Weights of a small masked image model: 32-pixel images.
Rows from block 1 of the decoder, named by matrix and row number. Rows with one number belong to one attention dimension. Each number is 128 + 32 x the weight over its row's rms, rounded and kept within 0 to 255. All counts start at 0. Numbers have three digits each. After the name is the row's rms in percent of the matrix's.
# q: attention query, key and value (stacked) (decoder.1.attn.qkv.weight, 768x256, the q third), inputs 0-255
# k: attention query, key and value (stacked) (decoder.1.attn.qkv.weight, 768x256, the k third), inputs 0-255
q.186 117:107134148115096140106121149112058069079092123190076175146123104151127196155096174154066124139205142128179121127091149082092106146101188089103136165122147173082173113154160172163152141105137159165107206163184123131131122139170105113172180182128133096083128062122135130149139131119107116118126124137093143140158142083128183095122074117099155110056187160138157150212097108082050128088094163070186087149121160099122124152133170098133166157156102086108118106123123117095125146149131133108131175123120165201096103153136112163142126086137113106127111118088089120176114152096167080137166180166123149148146127153138121165107170116146138159103129134175058134062080061162145162114113100125158148101118119160120128187146144101106135124123134204134188089146118099119103141110116171
k.186 105:094186145088115143138085156143124152121124129113150106140098117159111168159100136157135128167129091104107148062171149107148119124161082158126098126125171122156079155092095144122121134161151136102118145116110152128126154144148102136101124127168059144099141114117148124133106108117129152152173177127135112167159054061175198155177051196148138054160154072108106103146105141196140183164111112171102107063111123143143165084077158085156122127068110141165158143159113103108108085130149097152101160124163132127159121106180104140183101169042153131093136106131109172127129115130123197180121149100133155093108146181116125103102179108084185086132113096173185122144122107156062090185164158141130161103135091176157124128140114108174145150133142117168113116128034077172152103095157229
q.187 119:098167109066121081115172136105106127129093142070101163076150051136072156136142121089143122136109136119159091126086109166151134105134112179146077095138174156118113154083130121085125140132143165101139197102145087064161113111136110102103105100119137069124179044094177116150092129097193144148093153066108116165184094074139113151141117109078094153095121134119174155109119120107128118089133199166220156173077163135121141164122206131112106145158127139111116166133140119151148133101102181126134114139122138117157130104159148186100180176077176131158152163206145060125182072156192135091098131174117146080183144137088093100091121180065096074149119135145114157099105077120139141122093140130165143111115112054139154132139090131159121100085115146123123121119151131186163103144130111
k.187 103:156114100112151090120153183133155112174141118163112168078144101045097138131129106097057191104102178107129141117083143122179092087150146121155104147169148134119154101133113199094145054142114091170158189146129106159119188114114130098093128110094149189134077131168165202139056127129119085060073084102110075111140086115120127161179074112136164118177148126128099097123111106133171159122122182171194125165106104142165104148076148112094118143079140117124084124176124107153145095059128138037127108140105141124178137157144106159077113155110118160153111170171177084162148125065102140115143121149139143170174153135137145080094123195153158140143155124108127089111121103126157135150134187071155090089155137093103185111156115058100133103115117144128175139129124129154104111080161168
q.188 119:200200175167096114082176153151111128111118150171100091146178144106119095103154132204160086101132103127076131127117126139096173153101119145073084141126119150161070126138125074139149086120136134121132145149106108099184144078113116095093085091105135135117101134100123074147163114146122094178149138150195124088110145128128111131094146153106139164141070107191139107185120091106160136109100127066141105129141126109150130137124173114092146119132113135095124181153055138132162143145183135125145091108174081147115173094163106120071138166143106086079163106141089106152124103160139152137072087112103151130023126071132130151112150082164128100120186085179107177118201094129133199139201137152180164085148102139179173159119158101143129131141101144123166113079126101200085143129161042
k.188 106:126201157149133187104094148115101179154114127133076044167127186164211128111138121144138164129102140121100099109101109137178142125136073103082134114073135149079130088129138089126145108132098077159126081084125131142109168112151117147144168148069099145129125153112166140118127123188076135173171110170136109100117155158157171078081145098112135189149123135153163158145106080103149145162146186081100105086136156121146139084119082170137101088117126111111121116130143120117103161122128127123142070142170115131078095077165149118112122113195089134078118147094103172125158144065088180101178080125148064170159127028164082089155104155127151075103139072144105089120072237143178172115118065173123103149161157133154183185108119149147147094156117156130128142148129124115134149135138148
q.189 125:090094038142119078161155127166088117083120136125152145124133136136124055141133117127092104118117147089116133144103097206116146174146157142130159138122132156187098135136114153081181144147143140128090150118123134176110091146161138140140174126178127123107123163134140121142131113110087135091206116124130135161142113139090100116153109145181089152159115114177154126113113188153139186185149140100135101155076094129068103099116145191051093135199135126147132089118135096127139168102169136090186073093163109073143174103139094062146140139151142178152122136071056154231093113096086109121097160087090130122089159054155106105121114055103125199149132089152067122141137092130176138093138177134125183164097085124131069183124155110153157121122160094116119155176112165121145137184106161
k.189 118:098132139124110137077078075140103136110179155120124114134170161109174073065146079143149046117170156135108177164136131155119130149149130128144159171130170093105136131131083118112115163099163196170115100126091113116140084066096083093122130133116083138142162151158155146172162101071150171150155156155081134141108136169139163105171070116128132144121115157077151123143147165159165116166127126153132182123199138140118107091145112173144064137148145146147106107086122136074153086059120108157138136048195181131121192103132098136130124109132178136137099188102124108132041116171161162128138104127086113122153090187151124151127151069086054121141142123086172181144096116140111125091185092132085062154118101095160114064197163125180141139130135135145095133187142130132168116205140135
q.190 116:116142067161047160142113156137183122125145180174079125171133162116078169114141151123137128084064141049061139125172145087120091142119148198159114116108117123165117109085116107073080126113093137156183131098095126171180078143132137160111163143146133172150150127131115094190116153123167149107099148140144117183123170162117220091134160121118188121167108161112172178130098104161190141073130170210092124185184145160105130121111119147157162123117118117126169079164102074145145173166139121157142166121114138133160111122136159127039198132191167126128103093126099121077116104104087108124076143094133084130137134103106149136106074175095140144180121142157139118186159212117156169151063110173153159138096114091140158119128126107145119139101127113156098097132116130096179130141107109
k.190 109:172123142220134102122189098149104158144128120143111102120103117052118202103064107158112087131090164149106125186151160151171125155087151168161172197142105177128180105102164117152167082105100162118117134176092159218109109136109108135062128132137097141138116093153061104060105167148085105160094091132143096116117119078145141118126188093144165125139126115128089030083084120079134115121058121089141116101144141131162114154126164121134109108116100102167162124169121129166133143137147182212146076151132135117136189122113172170087148111117063125139097147132115140156165082102107130113113099139157096106119157102118129099100153140098085089153072125181117147124158161065154097130114129123125149108129094124114123116197029133118113093123199091107146162113122166160122169136121107
q.191 117:137081134106109112091188133101151047098176137172132116115127109154145132160089136168080121132075137143132086112170174150093191195096094089119112095161138126075153143192065158132099111138167143114141134134143149051178165104107151086114054134186136104088091098046143150183132105146157129170115142155146142127115082142189063194159144089138127093126115138088118126112163120176161194154128096135099084067089159112142145177129114172134137140106116117058100108113131086129143085087139143132097130123134116140180139093113076128073130127143119121204102145077148107142142139135074131181157135138155149143045160153120062134079145167153147120126176115193137137148183085149166149157148159165129132113181153136133089089142155160104128140126101138093118100171152133125128049130146142
k.191 109:119093091078093126155161136109095095161193121129121095166106082119135182186074098152160157152131145135170134156135179140130101110146146150118126129159121143125098169152125151127161092117194112234158184123126155141116135161149151162111116150085126067081105089055119106114104094148115145072092123125156117151149130126149136099084164087108164149118086166127139168148149134090138146176115096126127067089123130033221118172138095152182135120197162083144137139128157091122129108115116130160069070121131174075134076142075147155095075138129053144162176135138118114132129105129067120095179147107084155214126176130110108083116119170150122089167188090145084132150103141136111179115108112133132127086084111127159097159143132093120151134133160084123144108209132098153143099196122124
q.192 097:166144189101147125135205085128177101100115141142118153097175157083090104146098128115049107087127113161143183113106125111102136106100094080157174192129158158149082110138120129123185162122130176168136127187156160128104116079115104072135121046090157106145128154137153112061167144098108127126155107132164133124130086209111111128115095173105130164139112111186085076123132130084153150159108137146177083207164114100111117098163156118160049143103108155125143076071148122102210140121121152210179151100142133153120161186166134110110122118133139129123152154091127064157130148085123088177098118126187126090082147117118045135140148122149098169182117118153146138128069117121100137071141161137128104153117135201133107124077134151180156165114099114190129147167093103138095124112113165
k.192 090:097104179042081116082064116056105122123158088141131193138126122136140155085110157137099080146166152111156092125106165066164144116079082146136129163142103149126097143085072101091145128159114152165083181130147161089143154152143113145153171044086073155181164095077168114102113075084147128117124109161121196146148125152134102087146088126140169093157153091080143116181055132143195113133191102153107191105160142122080120152140135120126149145032169157115076125159147091100112082146199097080124155156158133135137071120119111145109123121111151118149114173138161105142137170114137153162146107123131169152081135092153120140127148170114099097123157147175176110108168168127104192075135162127086123121110159177152136160112132099133158155170144086112109146121089148201113135164147085
q.193 093:103117174122120129174140107178131086074128133163150133139132142119157141146137097080120170140162200112131131129134119098124065078081126102128095141225103097124156134147106142121080158169070140179138101117098096127096131073124115110140113153115083240092132200141149122121079079191098172134126174096141147117149109172124173127131132134160111158130084160163136113128156139175151077055054172166154032142130126143105126107181075121131112111148097093143049134121189142129158167137145118161167110162119067107123116158141137214145152112129125145089145077106085123116087134152153073113162075064129075115087077108167107113135133123103094122124144136117102114139133133106152034103123077140109126070099188161121130126133105093069124121100155131126158107142162123099107157125128122
k.193 091:091084130140149078100089142167094097109176174137103184151073153109149136113115141138086123136111132168146105136204135123147123081121156066101107101124216122150145152124151099133131107083100165138123128055132119140126060116107127175164151114115050093125123078132121117147145147071113135196173111088148160104156142102146142187121079105168018107141086138147119131182109058140129150126082122169146100132149156118156145069140151104142061113156141113117149184116102105082093171105188150106098096141153088133193099107103106181083178081141077152139103139115197139093122177097181081200177162146131079115116137111109093153123097095162152098199102059094128149134161092146104096082139126149146112099116134105142160116118123115147091131169116172094113122121100137107133084156136124
q.194 087:155147115085121135119087174069133165105097135181119136208111082145131126089149159173127137045161119180119186063139150140154129126147083153180181132180056117131131122086162138163230173071141144134137120113140106127085138198112120137153119125115092109066149120122126121148175159111181131147167121114162151138144140133192061118164100124132128102163075144131118100129143119114098066115118167138180149131127167103165077123158081092149093174115066165093168175143163123112093147127120096147131099096121200138129095093135135107140178164105146124091043083198093180118125124115090103196190123112089141115120084068150110123123120092110128149144140098128117105148168105167140114140131122108075131098087146099109153125127136133116061151122119118212078123168092123107083111113110116
k.194 093:148119155133150119111149107140131076108088149147155123079163115066152053218152149099071133084111128150159143136094106166167094153148147089125138164146096170139066077153100104086175145103168140103162168097178078137108181135120131114143149082079161113105085130161127104121185106148126163165126124088141116168112124124119141149063091164121091156115106162175079113117111122140217132111114127170150155124169176142132105195110169176135118079076137136112188167196162178084137077118133101136143125161128143123119125117118084131186073125099072083138112131118063138068129083151155119170129143148084102093128081106123109132127164079128113123136148125111177143140079157184181111177158180149116139131135088116144152142151099115093129093108024178096140122099156155098066122139169162
q.195 094:196125199121172128153084051187114097060155129172153104109087124147128164164105093123098132165117087112084166148114139154109177093097053118183119135197164169209073140168142108090166113137160115179063124118089127159101136117111148124135153079140059084171124106077069119138136160090066150164118135161085087151153089109108148191135083119120121143087099085203179071108119126120142139130149174175110153119125140117112160131171108138131143088214125150182113104132148125115087129175128131130134141078097090082142159126104125158199123119148102108169081153131126111120134105130128159168113121146125119105154179121105111109112096135151187156114101109113142170149117123209159167084140121166101129104157111090139123132182128179091111132145127110155157122079155156170148079168134093
k.195 087:084090136152105044111067098099074160111085125103147160141092158103069122182137169149147132102116149116143160141059134082111091159094220131129161082185101107130082095154137168163124139162050105118134085137133150085181151087099151085150106136114102138102094143105107155139179052119133112114164159126140168091148147110164078129170126132113128182160135130142056099127075133133093154095124113149126157085142155159169114164099097118100092165150133105121169170097156161144126132110132099125112087201053170057168120143205078193127153153111126094114130117145164161140112126113161179141147130127113084138113090114062122122148179128111115114104123079120156148036129141076108103096124135164104092135125098149189109151155143148122111145122181188125149175150162138106133088154147170
q.196 094:164124162153114238139110075064145146158045157123109067150146111100136091074188191098185176120129191126129113077129138079159095143123083119127119108142177090116132179161108103137103116143129132157092095149114097111190103201126094154132123102124184154120103114140119157208151186129126109080175122068112169121202167124123136137107131095122173041073146128111127170162107126143117127121110096070078142139106126119159140098099159117167218158131106137153142089120162138105130089163136122107106124143107122131151118117111096108104083048136125092140099126139110129169169126143146125158097143146125094126167111153131114130113110180169105105153082131141166114125161133069199125114100135149182134188092108141163148120062154114155144044112101129141124169115103119134138065084123107
k.196 088:094095082117113169155105077164133121125108122116182106148173119130085108159134053165175145125121087187213155132156097147144149185175105129164133207117115126109162105091089103132108141132115140093115105126124093099103149128148105101137095138162174105089114147100080101109054106081110087147124143120114164143126107122098102111084147110058142146092081164115121134200167125079097112104175126099175151146147148137133106144162082200111142172118150156143126096097081157132108142126128154127187116112145151113158150152096171141174181139162171122083107149169088121181189134173082113120124120169162130060151124095108107070102118138151125148120171181110186079160173157160123127193145172127096102192063167086096167133101177120112175126066156137112042121151145091131103117140155091
q.197 100:161170213110162055157101130133202070076154123138196126089094076138168128158122048090137077156119164165155110153139083141084082137131122097129095058159149086129135072148094102126088102123103197147151128139138147125116105161121162104154116118093139142087160121187138121157090097151133160132115121144128144141130149128139172054174138138214099103089108142127120139124134146145131107115117099181069111129152096157138105152089123121078173160125150151095208093115118097123103164127194128088157110116174155070140120107107128123098118120114172157144194159143176199092087115152112113156125071066127069123168082101141137139114097132142164184122090134135113152162118115180164205142126158146176122099145140179105153094095148112108104129151158143138159185135191128179121132167103114
k.197 095:136156114113206067168132171128098160107122149174167130124134112183127140118158110142087142114186183117106126177144211157074099150138189100133124114154088094130101090169159140121122139164092150096156106122113097120124098197133141144114165146127133222070114135133122075166180147140114135144148096091119134177150113159078127101175102116170125131179121136131053138131155093163137159161126173117094077098118195159112162125131069141109141099160153101117149151155104150099147081105203078177086124132091089143104123114092072144107104126117128115120118082151111131145114182211079119082166123083108113192105099149120100103143125174127155119121152121110106066150126109132071055068141105184160127110085149197147124083107087077081093147107093163140138156163155113143156154151084144
q.198 082:105134125153102183118130180103089164161194123115167133165166147107132071122133037170088092127126120103065173161148109156105136150152112142127122082120108144097139070182130203171112153125105119123102138096085155145158144121143156168150113141106096220175120125114183152156120147140114128143188137150139110135147147132179102184071141084073167134117173123143134139150165143168124105116117187176096089161120070089121190084114168184121105071173162097094095116144099083123119126104103129114119172122103149131121203112122102104102183155115140143095087092113140129084129129098139053117094120122094119169104133114168148161136201173110114119037113121081069193146102165144144140221099081088155094119137141131158143159119096147101113112175140113132101089133153117095073102117151151
k.198 086:119174121094105067092154124118143121131115136170066141176085144142153163210064074135146124120083155158173077077163168158217135072085136137129132131119145125077124147116172177166134172064136164151139172132134153131178123183134096175119141149149208136137163177115127107184205153165138125113152166151172123175117140117105184190114196138116145129152093161175092132101168119105139164127106098091102082094090161074146135102141174119152099086132131153100067109133116100121123153092158121139126094114113146116139111124171130090095193087146149101095093121145112056170150097121132086104097141075138082111194099100153097135108129120179089100119088110122143110169062147140153146158095133103145100102133134118097067173138116197149191086097159163113117136120149136152148149106139136